config.yaml
encoder_arch: "vit"
model: "image captioner"
dataset: "made-up ball-and-stick molecule models"
train_examples: 195000
image_size: 64
crop_scale_min: 1
horizontal_flip: true
translate: 0.06
tokenizer: "word"
vocab_size: 32
encoder_norm: "layernorm"
encoder_norm_position: "pre"
encoder_activation: "quick_gelu"
encoder_mlp_ratio: 3
encoder_head_dim: 16
encoder_fused_qkv: true
encoder_bias: "all"
encoder_qk_norm: false
encoder_parallel_block: false
encoder_dropout: 0.05
encoder_inner_norm: false
encoder_patch_size: [4, 4]
encoder_conv_stem: true
encoder_layers: 14
encoder_width: 128
encoder_positions: "rope"
fusion: "cross_attention"
decoder_width: 256
decoder_layers: 12
decoder_norm: "layernorm"
decoder_norm_position: "pre"
decoder_activation: "gelu"
decoder_mlp_ratio: 3
decoder_head_dim: 48
decoder_fused_qkv: false
decoder_bias: "none"
decoder_qk_norm: true
decoder_layer_scale_init: 0.1
decoder_parallel_block: false
decoder_inner_norm: false
decoder_positions: "learned"
decoder_cross_attention_every: 1
decoder_tie_embeddings: true
init: "orthogonal"
residual_init: "none"
optimizer: "adamw"
lr: 0.0019
beta1: 0.9
beta2: 0.999
eps: 1e-08
grad_clip: 1.0
steps: 4800
batch_size: 64
epochs: 1.6
lr_schedule: "linear"
final_lr_fraction: 0.1
warmup_steps: 240
weight_decay: 0.2
Rows from block 7 of the image encoder of a small image captioner, named by matrix and row number. Rows with one number belong to one neuron. Each number is 500 + 40 x the weight over its row's rms, rounded and kept within 0 to 999. All counts start at 0. Numbers have three digits each.
After each neuron's rows are labels from the 100 images, of 14976, where the neuron reaches its highest value: "lies over" is the class under the peak; "top examples" is what is common among them. Only what is clearly more common there than usual is listed. The data: made-up ball-and-stick molecule models. In brackets: how many of the 100.
# fc1: MLP up (encoder.blocks.7.mlp.fc1.weight, 384x128), inputs 0-127
# fc2: MLP down (encoder.blocks.7.mlp.fc2.weight, 128x384, transposed), outputs 0-127

fc1.290:451581548428514521448552476497454461456490514454538571496451524504461379485548571500446509500542471505547558437455535511497510470558487490501534473555525477466559445447557534501494539482494606506499458521544493517461481454556538514551437492565488513490475477526492528516476489503494494466498489484487473524515485500465529494501509523410477556549443573423461478547502476503512596431468
fc2.290:517494487572445472497416485545470534511542551491436514482547504539505508525482479549454555532481486576534491565523434465497473511519501527453519464526504455477480489558448486495537465545459486524523522476539606459495521544468572465451461534517539528508553506478602480468560484541443493521464545481442411492457512498436478432567521554450469473391498458516531500475504493444539507540458
lies over: blue ball (30)
top examples: space-filling (100); balls: five (29)

fc1.75:485475517483417532530513523520556486381484459415528573440430547560494521475497549487457524520543527591427541489512514519541509552520523453506491464468497526515476463551449498574515552482471505497528498531494536559500583518471477451551548554460555482514522540464407489497508487529572515581488516553439500435492497490474553481508545555507549483525514520519536527534494557437528476482466
fc2.75:508423532499515553505571489505495461490464477579429469472495464464449512468504481522451554490494505561522545531452490457549541526481431573536508526510465454497527533494484486482467435471510487415532474522497382509548518515489521572523438486468531482489484533459524479511392546453533478386416466533541525461543529540521448448574474515515525480467519484524529442474435478530500528494475
lies over: blue ball (52)
top examples: space-filling (76)

fc1.244:455532566545481482471505513539413519515465500479531531426440537476554547485546476527453546486542467444512506472465503493502547473506464484594519457518502454461525416488537568514454482463488502523474488450533483547464465538539451464481594484510487565529457518522481575525513497541453438433470479534419522506427420541530554523546530585468477515468545505432433494470552521509506471524519
fc2.244:569491504480474479565514491523554486474576493470535495482536449474473472485560546458502511502468534466507466447482454510499567552451525536425559460495480562480517444462535434464563457509532498439563576588543462524532598555495519509452511503540516538430461473442534434515559468518490503526518471524544438485571522548502538532509508543512524553528463556541555561534503463476511488443468
lies over: stick (33)
top examples: small balls on sticks (92); green ball (72); orange ball (61)

fc1.361:452496450536559461514446488491495510463477522503514483482485486516510561471470567470483514592468455545524552540486516533489534524416532491498448498509537498498455458556491497513461548566476365511494527502477512527469467526554507477484479453529551499489557469495459402542497490458470514483543620483456509532477547481513528540466527473480499395501505480476451395493506510416548430510446
fc2.361:443427460476472545507494536538514512497481551509483505497501473447499520453554507575555503483518465486497416472499505568465500542439557541519504482464490458513475564523515490547524491461517587430535469498501528431496445471502436438481544476518481497559543518513480401449542429462531449521464474457527519515529542403543523507458473407536474442475468548468514440508533440469424456532528
lies over: grey ball (25)
top examples: green ball (100); balls and sticks (73)

fc1.59:552507503527485559520528449569504423509459572453521468494477501498528501520532584480467527479544496533430439411507513478522466453509491529475460495489413471558587448414423471496464507524562517507524510533513449563460508552513462492493490427379501486485467505503472530473537490516418541509489495501486529491477512496546516489543482474463543501520506549510468517504531568500524503643513
fc2.59:496485535498467486444460459480451572492475466532467486457461530511436429457469422476553536484476487532490538541509505466575525520475487514507489472408476520484530480510531499517517530480518463479554463538473429540471449578507564449517555559572465434481542506490536518528527499489447498505496489520497476438535478395440483456552478531366451554490501492492520514458482410454504576517505
lies over: white ball (39)
top examples: space-filling (99); balls: twelve (56); balls: eleven (29)

fc1.207:608502512529438482509502494476480536474447583557531459520468432507536551467465505486544521505532491515478497529518504485538435494519480483504506489438490529505428477527551516463438444497458469523592500468512514484469488523518486510447557533485525390532512558480490589493533435386431437461493577461470492447427526439533482499471442511519545508498512510520476477530558505543511454559462
fc2.207:507518402515498568537520522521569535545484487480533463524424436477489493462449562522510528564436491539487458487529484488529494505460491501466529572516468501476442510499448500541468550514501426512494476485535575482480426484515511546455423562533542488528517504494492485463522537462461535547497493558469495495425570486450531456559393468478463562392491458518558515502461471531452543450462
lies over: grey ball (27)
top examples: small balls on sticks (91); yellow ball (71); green ball (68); balls: twelve (51)

fc1.156:439553459511518563490485489536493495499530532495467460494480508526491462462454554470491537503475518509463462514407606518457512523477420583476595479531398565494559426446507509507483518519455529491536531509555466601471492468521522540528469463503526477510459534479523503473528519474492533512498560539480476462527470497511516563445451416443530497525443569487474487596561532510524486555470
fc2.156:547450531555517519496485527552510495462418450465536483506480522533508470446579446538553463525525509476588568455574478489494440465510504521464504554417522427518444500510503500468547557471568481547516540514441543473548538475491560460440512500499498492516487501529476474604503501547525543514530371554489472429502467410459505517524486566503460502456529478543504499469464514501494549478501
lies over: grey ball (45)
top examples: space-filling (99); branched (84); orange ball (64); balls: twelve (36)

fc1.228:445469544495447488513463520575471509489431496398492512491452478476501462446493490432497453518500519552527464498491545525428555514487489539507553499451529525467478422457540531469591510452544477542501516538525441403499566493523531486511493489481532480494518490505510468452484493551530463569523582517520545443454504387496497484484431459582416474433478500526520494495499478442523428503543
fc2.228:493432540476471474455464549460532459540540509551477525527477422502499546560566549481532511481446528465487539469461437475519509405468446513438572465425484515479517476503456489551450470551511488537501562463480426506514470510550519491470474513525486539524517553582550521570492491576469527566572495557570539491519494476489510520516448486542502469565460481461594504498485532523414529454488
lies over: orange ball (53); purple ball (34)
top examples: space-filling (93); green ball (87); yellow ball (71); orange ball (65)

fc1.101:508514518459486434522522495534540442498502452453528440459486498432492462492453573582467468549483569492509509517478494493515524525490465507537449518544490516515503477508494530423438521527513510536517485461482525486473500455461530492514513519403545575461514537505505468499570455487463588463490443549408471398605543527484523577502483456501447473495505509474563514539462505540419427547449
fc2.101:539500488443478437439455482481475493502514531498480546463474529561576524529514527449569467494453407512589545472516506536469500511422458462475501499443482522539542478586447531506559461496456477473522564562602517573466422459505534609464522441536484447536515479554501502473523538487509508494513461490508476535491464508520502454484550522525482513481441411556526523502442517497478442505525
lies over: red ball (47)
top examples: yellow ball (68); space-filling (61)

fc1.99:486581540500542531470513472518468499534528417411486521531406521486550470516542543498461560495503500564501525491470497488506509512533459549527525518508484478485541425498541543523431533557500545494515440477553498522445459420540611468540501459488532520480489520507477519533444490541520536517447474514491473532520458512504547460507508567426445522570365480464489464581558534536506531506511
fc2.99:477505419481473475516533488529521526536436545506444495490479453557493507437511500502531474514571566557522521570553447462489503448488511470486458483556529520495486485506500447582520531523535433539525492479574542511540465515452538490509505509525480514484570464499557458512535472535425508534561490571420502488450546443348537450537563489433477487429495481500565510494482497518504546528465
lies over: red ball (55)
top examples: space-filling (99); red ball (99)

fc1.354:460519448545472506550528478502571489446480564478556482481457486493530512500484539515520508555522502553478545575486511489485416433553491492516531629460486478524458453512511473456464468432497510470511562504465509564411500546573430430518494514530487477480454545461491659514490532454473511479523504439512532492510521503513561563547499496552558444499522448488472497514503456504515507495465
fc2.354:500515520504535544546458464476503542508456472484481489588484439474488534537505553527521484476432510529518500451504498441498515503480490490473468548495462524574429545443501511486517594479445458484562474489613421543548511506503442504444525523521491467488547413463545501455395462526557436527542536558518491482508568454475452461547452511484462528434581495511510577546499475473508484502510
lies over: grey ball (51)
top examples: dark backdrop (97); small balls on sticks (64); balls: twelve (54); balls: eleven (28)

fc1.300:508503524410481485528413553523509437489499558491536465476538518449542488580542485494461546429504486557544437460558515430535536527497530416448490461483473495545471514507519406522479569501498531480534460539498456482509566436547443442432455456501476520469443486539582565505477547544562487477555530477469501470435479496459470532473492514525468578495512534473503512460514562472508528495458
fc2.300:513498534576507468485503508549547534528469548498584514539544481478476551431528527465446498527567504542455531458557453509511484497495431432420449496487427515567522527524573441563499463524456514602391589425522516503498486517504546534480556508583516489545493474475511482475506532473500503485557419487477512510503544470540528465492519534491473525485555532489573503541481494552517481445504
lies over: orange ball (74)
top examples: space-filling (98); orange ball (91); branched (87); balls: eleven (26)

fc1.67:486521501500490529519508553537431511465489526557501530526532561519460501498491548587506446511467473461616547506417545469517456466528459588462566533445434536529539417492451467427497494435451544478510481476458477520504499493557459513544498456460526494487501502543497529509548533469531489455516560474492491535423491491465556493416472579411490513438505469503484542557515495545527469448486
fc2.67:549509530473498520570541564498486492420486455560475506529515552492498553516468488516529440559439500409456529478511534484479483486505485503467430584427515541526484508412479462444490421496492485439509560554420522495485542534491407513470597518487504509480496565515518487477504505453587511464567502513497548476523509483549498554458427501534513571469526468506484541473511424519486451476545
lies over: grey ball (38); purple ball (34)
top examples: space-filling (100)

fc1.303:539579560520507505461526476553434462507488450438519503525487516532519456580506478462459559515520514486444524480485528524512559568534489527580522480529449446457520406527511578526465537578570567524456478494457487492450459455528491508554456450536525522431481478539439496483488490559529530515465520491526461470530470530517544439468521514406491539560411518424470496543506531457520525527509
fc2.303:547460448513474485519446523477553563500542556532504518470475555536528494439509498509558511475505531512536463490567501413457532471511514457462485543572448476540491476515487514543560525420445431487522533515530566496531526531443519438462442525509505537550587508487536476449498486477399475520473566527521513465509580529442488503558515448501477413419527453494552462449468457451529491485460
lies over: white ball (33)
top examples: balls: three (27); balls: four (27); balls: five (25)

fc1.343:459526536516469545484492544533483501512504523486473466480498503536513494464460533484482485465525453536533491450447543516447474485484388589534579504479452549480541372468571480539486512520381482496507554505532514566498456549520513524540409416490523477521475519502504500537507511505500529522393514472480520448447456529512523500488415477440483482522461510432506513586552507524489471521454
fc2.343:542457500446530534524525507521515490504402514514483539507413468514518482441520491560548471469531575515603514456513511502486443447518493489496509556409519510471470518493506548457517544462540519479509482507487478428451583460523544556473484552526574518519537516473538527569435515488522598527591414553444482488516530434457468518504455512513474511486507499505534488548411495458523557489472
lies over: orange ball (36); yellow ball (33)
top examples: space-filling (90); orange ball (78); yellow ball (73); balls: twelve (49)

fc1.128:486478446478632490548443497478510493483469477498429521433486536473560483463501466520520503469484508562483514429569575435511518507495469509478486561449533484487481440447486509482447469563559464491564521508526532518519542593453549539530503520508585466486535496495470529455522518554517512487518524453426540603518527500520535491472551510475491493517460522559436453477575404518500529469511
fc2.128:492485509549451463558479497492534568592448510487546469504464484489448494495506478519534383486481478532567527503534442454480474562488524497521542554535455543521515448427502450505532494540540547448498548452448531496512424506477558458539553518492480572411521475444470472525542431472482475534501430549525544431586489551523457509489486439494522502530475521522526459526477558566450464489507
lies over: stick (30)
top examples: yellow ball (76)

fc1.7:522629553470520506475524478533463505533489428456497469478454485494508441562500537481448531482526493522468496495450539536514519535493469574567510470537473452484585426514508523534410502573511553547484449542521466505456477417539492544560488465531546508453489502477476520507467509516497526544425464524522485553590401530509522468510505496413476534556432489448495464524531541447523507517511
fc2.7:555480477512502534486466496460500509576451506560523517418474545509518539439523515524563511486553512523600471467518472428483442509451553475496486492538465534511439493507494487526525588479501447581502475492547517510581492557443554492520534530453515529570561504482537466509455555509388516524536458543491494467431585435441507486544536480534456458443477505457517491504437493487493493443458
lies over: white ball (60)
top examples: space-filling (86)

fc1.38:497570586466503511503467439490428531499422477423499519492460553432535524538504463472494526534550516567495535505462527540539512492523532480562515469453455446477531497500529529523489474538552532498449494452496516517456490482612394473531529524494440562540540446573485529486546499500460496529420434511481525487559497483435487474497512487428485555491468495479397456483522553535513501555456
fc2.38:490453518477540479487506433474549490511517454477475510525540552531412526470490502542549559484502454387533430480458459486424491504476503543399481479466506470500540428539494480466497461471437454513529559517499610476548554554502535456488491474501600561488511515487551503448519506462531596487506495512496533531536529468440500503466496503505535453558594524542466444493482462451471486475479
lies over: stick (30)
top examples: orange ball (64)

fc1.15:388463536553501544536528477468521506481491454483487475448475512562518504481478552524487439539498431522478554523504409519441514527547496471501569468491431578515416507501472502590533514500490547550481548491506502439407560566483499517459462526481543582430426537428484495479499478525555491492463565474476437526524458500585483522488500504457549496488485556534518500509495534519558504481477
fc2.15:512567471492512522501521509497561524430501559467491458472495498504498452522459522459501460453503494471502504460541495473542499480505523562560500584479441513495441439519486541480520449464524529498478457470495415538540473559491544546556466526487502592513488491474402495573570537458478551441424433567562449434560506555484425444551506473560471502520456479510515470434475510488474560483524
lies over: green ball (34)
top examples: balls and sticks (60)

fc1.131:422521494541469429523475462471504406485396497538530507483548480492532491553476480426541473509547510513454517503489496495449530543513502470429512513573555514501491504517544472493525521438430494547568520477491445497580478562506456502502465549487554444482496530503455503510590524492528552584484531478448467456466555544542553485531453454499521581524518498387479488512551526544521523532546
fc2.131:472448460497484499458494464545512559458526431420503533584460510463545608398479508445504546412516548488470453505451500477541470518488501496553558502499470571533498434481504468579515487488540533528461486472536517529432484466572486512543506452543492507523513491472462407500498486492515547502476498559491490510530567547532473543526431507509462435512487507530505513407401517488516467501459
lies over: orange ball (53)
top examples: orange ball (100); small balls on sticks (70); balls: twelve (31); balls: eleven (30)

fc1.279:558471578512529467479487500478537464486538542503450486439458544497438546432445575512528464449526513610468551522544496554489535508462488501463437504529519468577487449549448472467472481484521502483543466521516499523402540541476460469476408580581505510433502499452498449459496492483515545474422517552459550470533484459491486523476476533456488519565511516540540485504525471441502578481461
fc2.279:428481511461456507410473475468555493533478488548487488494531540506550423469512558561479441616528406538442448442535514528545509501471503523494440439527580495526493479476389492452424468508434537513460479506539549507504558454457498504569444557507471514444533483535486485491467472512530532501524523545485468507487468545503449457523455483496496430436466528551482525516500452518450519492480
lies over: red ball (28)
top examples: red ball (100); small balls on sticks (77)

fc1.346:442540500498472480541474513525532418511460515579468491525510539444442527492497601530477544508450548485460539551486505520528539448488532505616566489483485462527479500500473468516491510470456504495518510447438427437420541504480555456462605514555493538507442528469442486446479547463501521482475520558505461497503511590478470480523467547559436420553499489522450507498474509437547482480533
fc2.346:558491457458507510521485538541511519544481449539500539511553491482524538499525515467410401509545430495565462551486478486532530506541483601548438475504418480498469511525405541537544472406501477483447442472457465512532513512447469533522456463499416474451472527439520498445506508471519475546467487460452491445563543511470520579454559502503528527497468516550417434472505504528529519507516
lies over: yellow ball (62)
top examples: yellow ball (100); dark backdrop (99); small balls on sticks (65); balls: twelve (38)

fc1.209:465527583495509526487525452522452591505515485500524546504446564473517474470505570521463554465558462512563518467429472533545485504531486512552543494525447471500556403515530525462442535499551503467514450484515474550474427481520495510565536514501449520510493469482491513508463464512471533522388539461461522454520432519481546502446508534456405480535412568411459465528502560501493514453487
fc2.209:526510411553566515526488436544524484542496544498502552487509476438472503490471532507521561476551546505532521510496500436500475527500463460488548507545421472510450456465494476447514505490524457569492503494541534524524515499451563491414517508462466427500542503453486552509473483437421607591556484480502470525441542467410500494516558467496480488455492548495557446472431414463471471538455
lies over: red ball (52)
top examples: space-filling (100); branched (82)

fc1.299:500592552473544501467514489531406446537484426422502486517397526492530466559514532440460508485484481520457503478493491540553473538498477541556538476505453465455573423461548532535501506535530574528474476488461454516452487442575539511552493466506513469445428488499484516542489471536503533506451445485478478548522392516475509473504500497446441536559439544437491463516510537469536550538523
fc2.299:520443533510478501485428485536544544532547558532508530485516471545542546449496494509480521529549517545526499491498459402436496484480528470469515478546499449500469480552473468532569538491512438532488459453614562500593490508473531447488480486461528525525612482451523504486493444489404548496527482516463500502465585474409532494573515481493473437450464468496526502430465438481472550503513
lies over: white ball (55)
top examples: space-filling (66)

fc1.295:538529443467535480517477489470497560466487486503460510447502544516564503461490565431486482518541546529501476516474523441482513476559434477516539544492510520537443477439468491472484533522503414531462445456476539541567570465424457443436513465471490451547502557475528483523462453551459533559516423532449436467474518508494456461434543545428557471552470419501475429498525465426465508502500
fc2.295:544502495503537524497549515496568540510462545507488464516541494445501450463544426465483585478532380465521433463435473441501438525449452549521524516519419527457555519540479510442560520489481412468542462457518468498548445551477551504507512512540523511456530473525467470519573489487539443515544509560588506502542434479512535519496471458541484500445539478524569544481479539490446562515486
lies over: yellow ball (46)
top examples: yellow ball (98); branched (86); balls and sticks (67)

fc1.55:542583560494520495463585537525435545496514526511565497537474531519459521529516506491475451555529440467500536469458566534532474523531441598522554531566430531469505393532525525484507515490480418495481456498504490537479446481557512492508536486542537484438452502509482540508447455461474484482504516537413496456473482515533473469481434548501495519459459521434493523590611530522493511558483
fc2.55:554498455465572535524448542509542558460516509471503469504505540595517580416509534502509427465466501411488536524527526540480541464457496507543489511500506504488504468495525492472525473538536513442474532450489527484440586480527375514559521478531515493453491446525495507524428528510588576511486447481576529479496420527491515542495569534550440469559554507501531560502555466495484518508476
lies over: red ball (63)
top examples: red ball (100); small balls on sticks (99)

fc1.66:522477494449466510436495502521493526514512528476484515482513448514455542421440543524501478416391441498513519490493529526449527450503582457499519522490494553450530558526486540516548441564538423473517536530486442517545419458417569475522481514470522483565502479492462539463506531493433629486523545455518451506455446542512490512499495560438487496536471470537465484504496570510491443523544
fc2.66:493515480539498498526572469457522484462529445449515451464419495487556484443526510521389488506526474525567479492545540438454556575491553576495445501465568604546508577493553543548477471466494486524521580465495517481489481482503511483482472485512502443476488469548535468480532533440478493459545507460461493562472512585467476529504423525481503530598438556503525538511500510446480520446478
lies over: purple ball (37); yellow ball (36)
top examples: purple ball (72); space-filling (61)

fc1.294:524486592445457526542521515500500398547520605517500614583435476486549503515492568517509538542542559445535501495457564478547531494536497524598474464510515573490497577506507492511443524428489504494468512512510462456508481541556490477499536474540550482512524509511413440529495537518462556505544479526531479504479452502562563498493513447543448423495528520478487469487502520532439509493523
fc2.294:570428578497444531511505531470422570477464534470558527517493468533516506487474433508528497478520411528495502512463467511448507470476521480499493517520424434526494545405507452506510528539446540590544494460486498537513564488558438526511521527550492479540539519573542516477463514496490490531510490504511430568573523488494443472485434406487553565485533451459538483461516478566505445521439
lies over: yellow ball (28)
top examples: yellow ball (79); balls: twelve (29)

fc1.168:434558601525481534431506519539416531501478518482525509492451526478501529533544468519439510537506452484502531475510490512520552528498385572523569450524442476509542366556553516544474512474517509482479439457493495545477416511567481484470500459472517518451467497519494460505497472535486514449445494462502464501423506544466506456480499513455442517508483531433418527562554549527462469472486
fc2.168:500439449483527508508480503495605516413504469511447474520491534508500480442429525494502463430514567497464554403491515443491450487490547519526465537535429567538532596498477430411479463471528521429542571532442556475496538437499513501488549513587533483520513527473542516525466509471502504542537445500518494445466512481537523576499469516519482480511550513495547497540532439532457441479450
lies over: purple ball (50)
top examples: purple ball (79); green ball (70); balls: twelve (42); balls: eleven (26)

fc1.276:516492501535483467485476536576462539487478511467528562479557451511444556512507548546566466550489451587415428459508456492422490546488523516467518395488498512456531536502471466473432495475508473451476500549535551487457556507510499448539485451442514481584487468451510552508498524479578471564542571478466556522560547492435468477538502510506465458517460523509498494499576435451517521439489
fc2.276:482494481543461505463523477437422550470496523484571521464474435489456490523498528532515482476496502511557517560536430528527513430524539473464604453506472517549481529464439504546502582562507506535543515533503506474436506480406479452615525478502524468536515569486467439477531497436483507468546552522581473467514517546469460490515494440549492529534539503456503544490428424522429536530507
lies over: grey ball (30)
top examples: red ball (99); balls and sticks (89)

fc1.72:503543557520463497525549463522413503415461494587507518448531536473525477500488495525492496584482506473507491535462558494498528462561490571520497533476447524565533451540467479460435483514399580464517460517468492510481473506548502431531535460514471546437516494513474619490501467470495504503558561451469563519516468506555469457437477487422489515487442518458512506488550569507511519460584
fc2.72:523472529457520522500490539515542474461532412524546572491542541489508473525519487545557503530458522420452532553470503456500583524436491506489397471484493555517518498435514477506529495528516507465490567534442543557530533489499498476578486527475555510551402509535507449447512488571493483481447517529597489510578480591584475492480541450463515519492599481547486502502520464512545482489507
lies over: orange ball (45)
top examples: orange ball (100); small balls on sticks (66); balls: twelve (34)

fc1.289:486517484558497544526489470553485510521509547478503428496486501527532487447468521453453509525473445584476446473460584534504460450491486523562567472555408547526539460557494452529429452536399476479505493480547449532492489516512524507475469414523527464488489559495529537519500484426481532523421515494484535429504448516546536516512464514489509443539428519466439471570560492440499528566442
fc2.289:521482510488447497457538424460518501486483546452481505480465498496526461394590506511460520483518486542589491490473469499582492527505475502461556471551501434459482489520496567535512570465593508524482414450501516476565456490511544503505517526531480524476546476563504470570517463558520511531491468576509483512539548473415503462488584515456469529516500466500538479501421542512568584439542
lies over: red ball (31)
top examples: red ball (100); green ball (78); yellow ball (72); balls: twelve (64)

fc1.96:507594537501483531450492497495453469556496439459496476513441500503521463591548502414488547472543452523421482498514535572523551569457448509569512443521454466443541438544514524529460515543559504549475452499529506540447522460499515511568537430517521512427506495543478504452457491509448528528468478520488449498537439539539541476483497524441460513590446518435437462530550514472494532535521
fc2.96:525476540514475487456522547477563523525456490542526519460498474495536512437486553548527531486531593449572513518499467444509487503477504438479485506501448482583470470462510415553582536438508435516508490478579515526546476506430562509503522555510477475581575495511474511489562534453431538557556505537487464434436593494445555476516553521472517461429492460480492497467500453526471543477500
lies over: white ball (44)
top examples: space-filling (61)

fc1.10:500519522529547464537512462495450535476518490537527502492521508512475574523434489435438508560512417543488501480490522585508480523472451568555483505573461539507479416533499484500450466546474457476501527472517516569501442538535490493474498483512522508475447574562502537546509508484449499562540520500480528457446514482632505483480436545486532496538496505439408511582592507463471501566441
fc2.10:453510460553545530515489462464467447542473526426483564438501532503506542540510491521496518528517603504438483515482476506535508546445500527434549431533457469479520490448470555471484538446567525503469540489549437552497423458437572514519479489518497513484472520489483447553533541458517582540450426502508505557531452497484457551479526451483518514585585523495528549551553575510526535448505
lies over: green ball (39)
top examples: green ball (100); small balls on sticks (99)

fc1.369:462530498553447479494512584524452482490514505470418490569525454480522508501491488535519460512477491418485516455514485572569512512473558458524437499509518489522570507477457477525529499490511445462466425521581430544504478499506558414510434476487598569506516519523417508587431480478463492591419506490476477459479513438524551507495472527481520490482470493526566487486469492553571524505462
fc2.369:509470527448511492512461449526487481527490531544502430480524520504479473492529459464477587471506561529548491562415437440558484437427457447544525488478484525489480528520541469480442499511488451459470509480465564462453514520487496480513443481452501513502490418552498511493508458579528479497537519460507453446420520486476440526624429611447527521550495531514485524453477460466467484524573
lies over: blue ball (79)
top examples: blue ball (99); space-filling (98)